Rows from block 12 of a small image classifier, named by matrix and row number. Each number is 500 + 40 x the weight over its row's rms, rounded and kept within 0 to 999. All counts start at 0. Numbers have three digits each. After the name is the row's rms in percent of the matrix's.
After each channel's rows are labels from the 100 images, of 14976, where the channel reaches its highest value: "patch colour" is the nearest of a few named colours to the mean colour under the peak; "responds to" is what is common among them. Only what is clearly more common there than usual is listed. The data: drawn human figures in many poses. In brackets: how many of the 100, against the usual share in percent.
# c30: last pointwise conv (model.blocks.12.c3.0.weight, 512x512x1x1), inputs 0-127

c30.181 095:536508481496530518449494516497485597493514521535472468593523513421497485512390483522528495547522447537483502439489501513534437512568491555525452601440512475480603473531562437501555482493486527471459562457469504546475550515530482539517476459457455550476529490479576537444461442497535480391528454507461535443492558470535519549500429451489515448489483477571466533507594507472448460556523
patch colour: brown (56 vs 26.5)
responds to: yellow trousers (58 vs 8.5); black trousers (39 vs 8.6); squatting (38 vs 6.2)

c30.63 097:513565485467524545506539447501491469582492458527562545400547552557504537502551465455415465496502515439544510546565606504497523502489484517456549469531488472509512518486502574450498469554494551504593431470566503470491523540497493562474554495485535457460496444450522517487499562416471490501452505445552444450547568456574458488577486472498488517490505489544468566446506533507492439514531
patch colour: grey (72 vs 38.9)
responds to: white trousers (94 vs 8.2); squatting (27 vs 6.2)

c30.443 108:553467515524490478537463442478553460437480484462490511419501441527506470517570476480528445507539492480535419484517497475430543428468525455553569496470544473560487496521472546541451519555553510485487558461447508556538496606514518519485506489575550391455506495537571506475474484520479473486490499523555506502453507473545473485558551526530584526502533534526493468508454447505558597545448
patch colour: grey (64 vs 38.9)
responds to: pink trousers (100 vs 8.1)

c30.32 091:493435512523466498560503471540465479523495502546493530523469524496472417460515526563403507507460466518475510513482548615551531535403552514481476570470507491433482533514491516491594606535525492566465453533594470503486519523500440512486558511530519454500620431499585471458559547509566493535518423484567513449553488464475456510530499519493611490463515461624550442502500530503568489445473
patch colour: brown (54 vs 26.5)
responds to: yellow trousers (100 vs 8.5); squatting (37 vs 6.2)

c30.54 118:544484431503522532476481555555519448454477521501512521499448530517558498543539440498527524481478514526498461491484425499424468483497513533665499559491586451469513562488480473468474541461471534450478562481528477467433561500509535431493464456474521505465471497578525509545493540437488515537500499527552509423435453451462509468458440447436491533502548524457522469433507462516527537508478
patch colour: brown (56 vs 26.5)
responds to: red trousers (100 vs 8.2)

c30.368 099:516509494546432563531513514464540498553475446534514456569517504488510577495511471507500525502538503471467482556510530582521476493409534519485457593553513442510516499477537488558466573647499519485507496503586566490428502465508541490441485504457500554544576559580476504483576535476560481541594478576507474511539518484491429501488404492472446462499564423509514490511504548594505491582432
patch colour: brown (55 vs 26.5)
responds to: orange trousers (64 vs 8.6)

c30.259 102:488451494490453532553456497500583505533520440499497487485553484540449508497452566539477583566514597585618542601484566526500532448585532482528543471492497533466532437533585487576573500468520518495532514476545503506472527517491532472466480498493487572527527480544460521463515484509494492590489533444575523470548512534506550460529454533539528527375565507440536554509561466576511410557558
patch colour: grey (64 vs 38.9)
responds to: white trousers (79 vs 8.2)

c30.234 104:506502481540524501451447440484439526537476459482476460422485523592442524539527473544509538486533482529504534393508554509492440415474506433512441452526404532471458520490512499526489523460441591454489486525499468504575543503507520446591489560554468585505444448493480484592446566505508474528506547475499520504469521412542469459548522572501503456510509519619480536497530488491478482466415
patch colour: grey (68 vs 38.9)
responds to: white trousers (63 vs 8.2); green trousers (36 vs 8.4); squatting (32 vs 6.2)

c30.376 099:525408522525518559478476490478514494504409529501525515500482491617549471489507432483639493484498499531520552587376493522489448529507516511514442468535512492471446484549582443430468429526521520444410505503526504447495520401532536472525460489456485441476497551520562494542496514495518483486506573520514476527407561429536499476431571470534489486520417482556449588559592520562472600520475
patch colour: green (25 vs 3.8)
responds to: teal trousers (100 vs 8.6); squatting (26 vs 6.2)

c30.223 093:512457476500515472461528553541528419512513558476481548570469491551529484540465455487574480510549397491411557447525500488505439458444465482486564524541448544529500504558618526550530477480569451550535486464494462431510593484440524483537481500531499501533527435571532505505431477523504472511515561521534493557494534486563500522466564461497518489541609559600500520542559558486506498579419
patch colour: green (31 vs 3.8)
responds to: teal trousers (100 vs 8.6); squatting (27 vs 6.2)

c30.462 101:476485484470528551567459496445462480490544539479490465477480446447552487496494491509541487440500476521503547458418485495574499453498480492431489473516412536474516468487500546517527468481499431636503453479539467420530446496493571538502509487453553560390465511654510504540479577449529446523454449540545503499496552553476466582458546542465536490472536529586522534467494496537528489506459
patch colour: green (37 vs 3.8)
responds to: teal trousers (100 vs 8.6); squatting (35 vs 6.2)

c30.186 095:461512477514453476403458471497407541576511507515613572519577483448557424483519428571538555540529577483507467625485525524535510542505488486504486498540471501542510615591480536477422536501445482483584532506344428491488501601462494568503500518592481434534494516494509502475495472462600538453519485459507533501427490431463517503554454496562460497479467512513468481511510528508522518477572
patch colour: grey (65 vs 38.9)
responds to: white trousers (67 vs 8.2); squatting (39 vs 6.2)

c30.399 108:498502519505392435493485516536512589583410441498520481434555459509568500549467527496584466463478559420487494467539569519550497494473536520433467497558526558499541532469507508517510528513514515466481496473496466471489494402566487462549490490515427474492532507579445503515490563518409534483464655569563470452475506502471499484451604537488530551519445535467505477556522490493522445491537
patch colour: green (35 vs 3.8)
responds to: teal trousers (87 vs 8.6); squatting (31 vs 6.2)

c30.492 100:439471495438475502478517543603517514487493486483453508513492491554528549502454438523459518454585449538527568550454526515497509570442579564480522520521535519597569516486477526491546496542593466515447518459494508538590552522572512558510519455539598435463534489548577486423559543511522467499506492557443519534574498488526573481460604522537476466596481565510492531479453506505511512477520
patch colour: brown (53 vs 26.5)
responds to: yellow trousers (100 vs 8.5)

c30.473 100:462526518498504495443492507407557423538443426563447515397453536495516541485546481523490525495569526575578489535536514451448497538434479489492486513471487516556561552469508619585544512452423527481461467491494448444509472573464483517506441588502560463531509500556486523525499646534634470464405568537456519539455421564442496462472471628547496574495602514515542550422582503505496482492445
patch colour: grey (75 vs 38.9)
responds to: white trousers (82 vs 8.2); squatting (32 vs 6.2)

c30.439 100:557473505491456485491426469536471539521514499470530514465532512496478551442511517473537471491536528494500484486537476539467395478510464502499505519546565512505481633600516512533390498436386530468504545527490521482490440529555484485545536608591451528518528506503482489566487516514477514505469505526432505505507513508407528415460518499465448600474514501483527506485477500475501506427489
patch colour: grey (71 vs 38.9)
responds to: white trousers (96 vs 8.2); squatting (29 vs 6.2)

c30.225 113:433438560498458554475538471476490503498383522563467459473533492509454534422525483524504500523533513462474559466540616487509546475503479520498477456511472450418419494494469493489540483491595507522579479511469496481420430398435542496472476495487502458523466413521666476536536496484454520498455485517435484587480437463510513479512421570503512604604503496440567510476495475510569510454507
patch colour: grey (87 vs 38.9)
responds to: white trousers (96 vs 8.2)

c30.265 105:517465495524471523453566548510459488539517503482540470525456435506500533521512559521503482535547517519478497430461435551500517515482645525460512470479558589472568577557453520517446556608465469507523605427535519502485517521391572452452513494531555510479525547487408429596538511448501478555550477466476492416497525575518496543542507445447560496511553544476489564494477473505465477559548
patch colour: brown (54 vs 26.5)
responds to: brown trousers (94 vs 8.2)

c30.236 092:491493530522536432504545541493474448515455427507495528511544560586447409500492567488500501479543570483519494452497466399444579442516547500563466533509469562498543462520541497547532495493420463511477513560535502500470543502586582533487592491423491522496547485536460591486476492506467551530409589453519496452483443479472533471573483508581515495538571456477521499544525510467475406556452
patch colour: green (27 vs 3.8)
responds to: teal trousers (100 vs 8.6); squatting (26 vs 6.2)

c30.446 111:495540543425480494584529509531481514499519505398467549501516463479527521486417550519518490526449495480441582528525532419475446538464536471615490433452457555552477478509432528435482555492510478505470563541483430537466535534557525497465520538483540404477511512571578444520519525545520526461536513439491504505488530466492518418500447540445509513480442552514491490492471522499504564446481
patch colour: brown (54 vs 26.5)
responds to: orange trousers (99 vs 8.6); squatting (31 vs 6.2)

c30.12 101:580455535517532457510521483496524533510403534480562508533487501535475484476470535501673505474529530377539491557441515461498493531423480443468510499521455544481566476477578521476538522558552517574446544534523490516404510586543428502501519497494540429429530547647531515503507516560454538549488492543533537570500536479527587594543476477546489530489468497521506492546518528432449504516555
patch colour: green (29 vs 3.8)
responds to: teal trousers (100 vs 8.6)

c30.158 100:510367490496558487476476462508540537507460550476489567514504455477515479454446587531477563523439552553542527589477514523448510528542523440516500535455457480515470492537540452483520517480440449539609480508473472503474520510456515494431531416531471586525601518515520490461603523463478510487447538477518567490512566455551496461483453496564513502504485427480503527493539609513444480441450
patch colour: brown (53 vs 26.5)
responds to: yellow trousers (98 vs 8.5); squatting (35 vs 6.2)

c30.139 109:427501482489591480444501426510488487549499555459480512439467532427543480513484529489537552576408501413443464432486395484503481500544576482537470544559432510500436451478486505461442504577495520489487474523470448540439537514508516526492510447464538506484550425526500480456504449484486488547545469534534450573489592512476490469504468525471485526509505544452544470522449519541448536546505
patch colour: black (25 vs 8.8)
responds to: black trousers (100 vs 8.6); squatting (31 vs 6.2)

c30.346 092:450536513521440431512513500533470476485524477430448496539503508536565491489511560485547477468534527514521525542504392434430480400455533446566461489598450406524532502523522512525508444577514505459479523442594545480414563575471521547496504531559500523454524509563471490508512511471555493432536449607518525494419532484483455517546552462574519525521528487503502602480509439482528647518464
patch colour: green (26 vs 3.8)
responds to: teal trousers (100 vs 8.6)

c30.285 091:477541505543551522513438446434541511573438394481475456499420491484426446448466468525506496497651519532485492502509558517444525534463547493453433522463447520562497544605491509548515546526507533551551480512542582508518399554414537480462561498509579556512499474570494498507473442494466421498452597510451520449497472486472547423545501485470457480506514452442520496477503428490420564539555
patch colour: green (30 vs 3.8)
responds to: green trousers (98 vs 8.4)

c30.453 104:503452481461462544485472508575456489502485519460507451486509489431507508504515498516557490541495439504554521478494473538526487523524495409478531576534460502611522487525563487470542457479548511502498537454443483489490459527483428526537473486502404463428534502540450567450515426508482508528547478507508499433496535443439535533535532483491456538534511455463532502509562485540470476591532
patch colour: brown (58 vs 26.5)
responds to: red trousers (80 vs 8.2); handstand (28 vs 6.2)

c30.456 097:577478500430541469569534362514508530545459523565478522490518463600543464478552388542522469438485478495553487453594469488417411528539474535603468470557453547501488548573481546501488525403505471532495462499427534564472560529446531486525527481524494404470477546517413602520448502489493513499431492527486535594440580486511461585505445551549525543460432503558430496555540496553429547481492
patch colour: green (26 vs 3.8)
responds to: teal trousers (100 vs 8.6); squatting (28 vs 6.2)

c30.471 104:591441504525426528482440409463549464535570517530549479446517515504477509523596406526526433556460518442437516492498500468499487480487570472519538355589459517526536601567492526506600472490501548446517511462532490454540488531497513474542512512464534495492497492461442580479605507523535465553529477543550525536528481521400543496573551559472565580441414505460503520487542458530478505488525
patch colour: grey (70 vs 38.9)
responds to: white trousers (65 vs 8.2); squatting (35 vs 6.2); purple trousers (34 vs 8.4)

c30.273 101:524462497384525501488510496490543483561505527492516524509543564455496512539493442445531565582465510500520512598529480662560566464488473484503524489441472417559482401554483547421514516554537472524537531468461392488463516518421530472527584502530520528492445521486442528475569492460484532601494440500446545477549488527504438513498495480513424523561546459497436547496413544429546521444558
patch colour: grey (77 vs 38.9)
responds to: white trousers (61 vs 8.2); grey trousers (36 vs 7.8); squatting (32 vs 6.2)

c30.92 096:473476474501520456503476514501544489523463473528468502502481457522435506566527453523514515492512512490565521475438504486441488445492610481448481423503518490476544459542496609495595466479562561489512440473492486436531546520539501453483491534483419500510474493492540441477502465467485578541476450504520501489441515470480522496513507455496432423507555538509594499505446472510512493521532
patch colour: grey (64 vs 38.9)
responds to: white trousers (62 vs 8.2)

c30.294 100:603489471501546480486496507485513479544461491505488464455530481545546471572503414470545464579485457452519472489522481626447486491564573484539491454501489572526540464564495413524479515444474526530530496445518513483399502394569465516455514551547448496454510518583459512461467467518493428526503502531481494506480501511492488485537513514567636558542587506458453456474477467512420509436474
patch colour: brown (61 vs 26.5)
responds to: orange trousers (56 vs 8.6); squatting (37 vs 6.2); yellow trousers (36 vs 8.5)

c30.190 102:477489494582475504431489538487477451548519514489428517471515526564475572434470537501530489526523558526500500501545403513522496541490487459464486508518450569517485454518408520549505464539452535480523465509437460443506534483504485527450505550496458547517457524489459586519484591423431542476542475529463456536429481512508443453554419432442478540467501518506439600501529482500489465504488
patch colour: grey (71 vs 38.9)
responds to: white trousers (80 vs 8.2)

c30.440 102:480511480453545534482588497568521490480519446500527471496549521514512537450495482507492424459506522499488539606498530474495458485498619532501527525490482542497492502513519611478566492435463648537495497476479505507527482510499529552457542534570468421470507451442518493490487489505546537539522548529404433465473517413468513486479516500489444534464513479540482461480494509480435586426461
patch colour: brown (57 vs 26.5)
responds to: red trousers (100 vs 8.2); squatting (28 vs 6.2); sitting (25 vs 6.3)

c30.118 098:520537499486566537453541541455528510493484418474486514509484527438448496528464474502582386521445499452521472478555529498511460453533534539520534606557513422442470536467512456564565380520501477528474434484577450518472523549601512468482516603475505382463504425567500451546514552416557466504526506484453512477455502479618528509523537474591339509553473551531470532483533532494520511489514
patch colour: brown (53 vs 26.5)
responds to: yellow trousers (100 vs 8.5); squatting (31 vs 6.2)

c30.233 089:432465499474542437547442492523501512532510504486555520551472513459458462510556464495534514447523515530484540615565487433514474497502431481489528430512469531440551528564459514472534671497515469484486539560549508426470495554523417530424550559477553545448497432529460543503496519504472485483404404471477497493472474490481578505527500502532502530461567575480516554492437500477470492545516
patch colour: brown (63 vs 26.5)
responds to: orange trousers (100 vs 8.6); squatting (35 vs 6.2)

c30.280 102:531566518515542497452509419461548488500455472514568440508526520552546491470515415500539458439485505507557468489480448496520433507471530438502514479434530524512482487516534490406547443476499488513501497469580496554509471449517547473495417523522496467466571488459453497480487543468500495529572553500491462444527511476543539467540419501434566455551538521521464551505525463523475466505509
patch colour: black (29 vs 8.8)
responds to: black trousers (53 vs 8.6); brown trousers (27 vs 8.2)

c30.130 100:554509453448491556486437461551456472511555470441523500559485451466463458465537478476497481551534497457554476541510594526503471522519503583461499549581466482517453563519492499469604523520521605498520486540591527506558436510527484470453448596462556505545552496514542519481479467537515500515466480506562496514500522539482556524459479492564524484503548491464470542486574515440448535555492
patch colour: brown (54 vs 26.5)
responds to: yellow trousers (100 vs 8.5)

c30.480 110:495529492533482548502529560496481510512538490429548476503540516534538502462503476490442485512486494491505497490558518568498487537550530509527518553500511543482523472501531556539554534444478491492463542477521471503491469556477511450489537574541525491455478521538539515519463595509497505484476528547494488533491486456486533465498480502503505513496560492485492503499493483465565534476517
patch colour: grey (65 vs 38.9)
responds to: white trousers (100 vs 8.2)

c30.470 106:474484487607477446499517515470474530447494534479611495425523488594491497545494466499402413543484467511462516472492508584469500530487523423549525527480498476441387521442579582510403480433559502447495506522447601516461518526468482491447551504513540518462569507510565549488459541497488430591439579488474444545588541517528563415500530493456455482527463500488460478429504496438450491571472
patch colour: green (38 vs 3.8)
responds to: green trousers (99 vs 8.4)

c30.260 110:534524511493548508615469524483467557430512476503542497481441538460449524537457424540486451460466459489527472527515414490447480541519522506540408506550521494464445407590451430524477595517512491407470538527474490524503526522499532469526510545537547546477495544549499558514542502509424484482511539524537471479514560521478553456349565510484569515503549535476495480496530488554461486558565
patch colour: brown (54 vs 26.5)
responds to: black trousers (86 vs 8.6); squatting (29 vs 6.2)

c30.228 112:510508544493533506500519485518499478489502512488480400445550534512501578515468546461507519497463504510543513463561542510520525533511495453514486480493515467517451465532495497473454542503483489536452500507476515496500503490629485525495553521499494525480493574494526446516548472543453543473554481547505468492443466533464452477451539456531433541532487572533454488559504493489531501501496
patch colour: brown (54 vs 26.5)
responds to: red trousers (100 vs 8.2)

c30.406 104:543524547520515550564554535422479553467420511537532509463559538537476506460474517589560548551533457530557488464542516541481558496550538518535480453507571566492516405547544479507572540562501548502501514404543452559504455521559572568451442500593578635511560547455459477497494517472467458540408541577490528507483447472548517516533485523499490526579641572472490513534472540523567480524535
patch colour: brown (60 vs 26.5)
responds to: yellow trousers (55 vs 8.5); brown trousers (42 vs 8.2); squatting (29 vs 6.2)

c30.155 098:583510496516439494521425486496597507548488394498491495429516469551410439518485482486492489512561457545475471456430589517531454490503493491473498488483509499478494541523569486498538514505491532430502465517509508481443539545526413530477588501487442533433477492542448540510527531516578490501517614434491476477468487477540500431536493500501632547418519508539478448504574493445511435481485
patch colour: grey (65 vs 38.9)
responds to: white trousers (53 vs 8.2)

c30.457 103:513500546503573462550534516499488533591486573490567445507542469483541537490474480579556467527491569531434508518503505516427502515518497474555494492524491523553512486613465546490455526552540515563494513540496588511548473544512496521473534569549588653578489476453464501481500501533475498525467538483436518500483504534476496516482454512462561629494577539562529623542455459527552491497543
patch colour: grey (67 vs 38.9)
responds to: grey trousers (77 vs 7.8)

c30.143 097:516530518683577538548471474488491553497552516513562500532578528549541471536519447434532464408588494410505480523429488554477443501500493488510558427455514568501502560473522609470473459445460558605481489471509529523507495591484514507466520530455485551530459468496525493529528523505495524572456466465494491462461552516501446504484500566507455536505454541524523390445460516514476489509482
patch colour: green (27 vs 3.8)
responds to: green trousers (69 vs 8.4); white trousers (31 vs 8.2); squatting (29 vs 6.2)

c30.146 095:486483511470575500529550466430521525552438510503510585507529521551481518534520523640527481486514518471472500546466464454575420529394407479471452486557501498465439515617482522516495509537507435523513527523469537510395422485496468455493515569566447520613574555416492498528477550522509486397516495493533463465514513488558468506493506527491528511478468487474549602486497531491470509510588
patch colour: grey (78 vs 38.9)
responds to: white trousers (100 vs 8.2); squatting (31 vs 6.2)

c30.141 107:449507515452505438563504474465525418481447490565533466507445544519532503488491422523511495556549507491523527522419587518480516436516484541512460530451462541482510477542482516456506486516486469564524496508453491460523504431473431538489530586583489448446488570502516527477509477554508511437475529505512479507513542605490514402522394510488530469449530449516491489504471516453544501523570
patch colour: grey (77 vs 38.9)
responds to: white trousers (78 vs 8.2)

c30.201 111:522561451545518537555463492552558470468508491500501535436465504486474564506563528581495478470546515537436540508469456445534542487523439507477500506437484498548529501451565538582487493511461484427567475462477508469543566492523488434535534514522490546542461559493500543516498503460496397589439518479477488542577435453570554502499477442474465488560584515530497502445500535482505494526473
patch colour: brown (59 vs 26.5)
responds to: brown trousers (99 vs 8.2)

c30.371 099:450512522479426532455477456524488487443544542449540512529542502555552487486469474519513478490480539517545480498480516550473510506465498519516492519570373481514447512480476517583487504474503552536529549518633521470476518525477504517533558536500523467462550514578512601498476407532594465525522420592463554482474509472508510530495482468561540480550561554532518544523438492446555493449477
patch colour: brown (55 vs 26.5)
responds to: yellow trousers (96 vs 8.5); squatting (28 vs 6.2)

c30.31 110:453452510460494593551541430600515548484488464505462530510483526483495510508512488536548491468492434470476521501494432531389539464443571477546514495511484506504562597436512544529524542571464567525537415430417487513513396604488516543490512500565452519463473461446540579486497488491427538565608458531536504464557478527543498528497583428446474469502458523513515489507533521483518583471534
patch colour: brown (58 vs 26.5)
responds to: red trousers (90 vs 8.2); squatting (26 vs 6.2)

c30.483 101:532525452594596482437544456547496503553461464449489498430435509526529444457512507484544512481471456540519482533471492432503531438489474522522489498433453510472484535529551512582464579545495552401518437471462502512496469510572459501477562549516528570491455457591501486522503572494537410443502578390492481515592519495516542433477494527517493498478493519613460477491574506511450461535525
patch colour: grey (75 vs 38.9)
responds to: white trousers (91 vs 8.2)

c30.349 097:570510523510561503465498569501488489475535535519563567455515570566475480583519491491433565530473533428558558602512548508522477530565592494559490512465456443533452530554574474449519482564473500532502497445448485445528548470489504485483583567501502533489494488494483482525478398520454540514533500484541491508485540424578448470513504488455535520510439488433513504483494483471465439449539
patch colour: grey (66 vs 38.9)
responds to: white trousers (77 vs 8.2)

c30.94 089:461555528462554463554523475535444521543445526480403498561531596538528493437367468534413476516481477484508520566444433569451513489575587508514450552499482500538499468491567434533640464487493371583483424468526473526541499442512623508538426486470527512467570519464446477532521476484502476465401504556500568506497566557524559595487495497589482539518544509502515525402486557448520563446544
patch colour: brown (53 vs 26.5)
responds to: yellow trousers (99 vs 8.5); squatting (38 vs 6.2)

c30.179 095:575547499560543456467446488486465560489456525551523504508563488524553440509460504503439526517411541437457455513497488518469510487479447541559532510487494519426471531527496455505538547503594537561481492500418490569537482508539553511523489482568529515511542498488556393517439485539414517507553476553540442514537521492400542460498512514564462538469560468498481549478482504510471581433487
patch colour: black (28 vs 8.8)
responds to: black trousers (97 vs 8.6); squatting (25 vs 6.2)

c30.423 099:490456476552609541557537505558499609488507516488555539542492452547453432451425549435541448496481618431451511462478542512484525498558451470538523481475385538448563476477552525445480473528610522474501443531511505618553478462500487431556579512545546565528532513492474474457451556557486440478404560546497478478491488409493517473452632544492525507458502456464527464481482554528515538520471
patch colour: brown (53 vs 26.5)
responds to: black trousers (100 vs 8.6)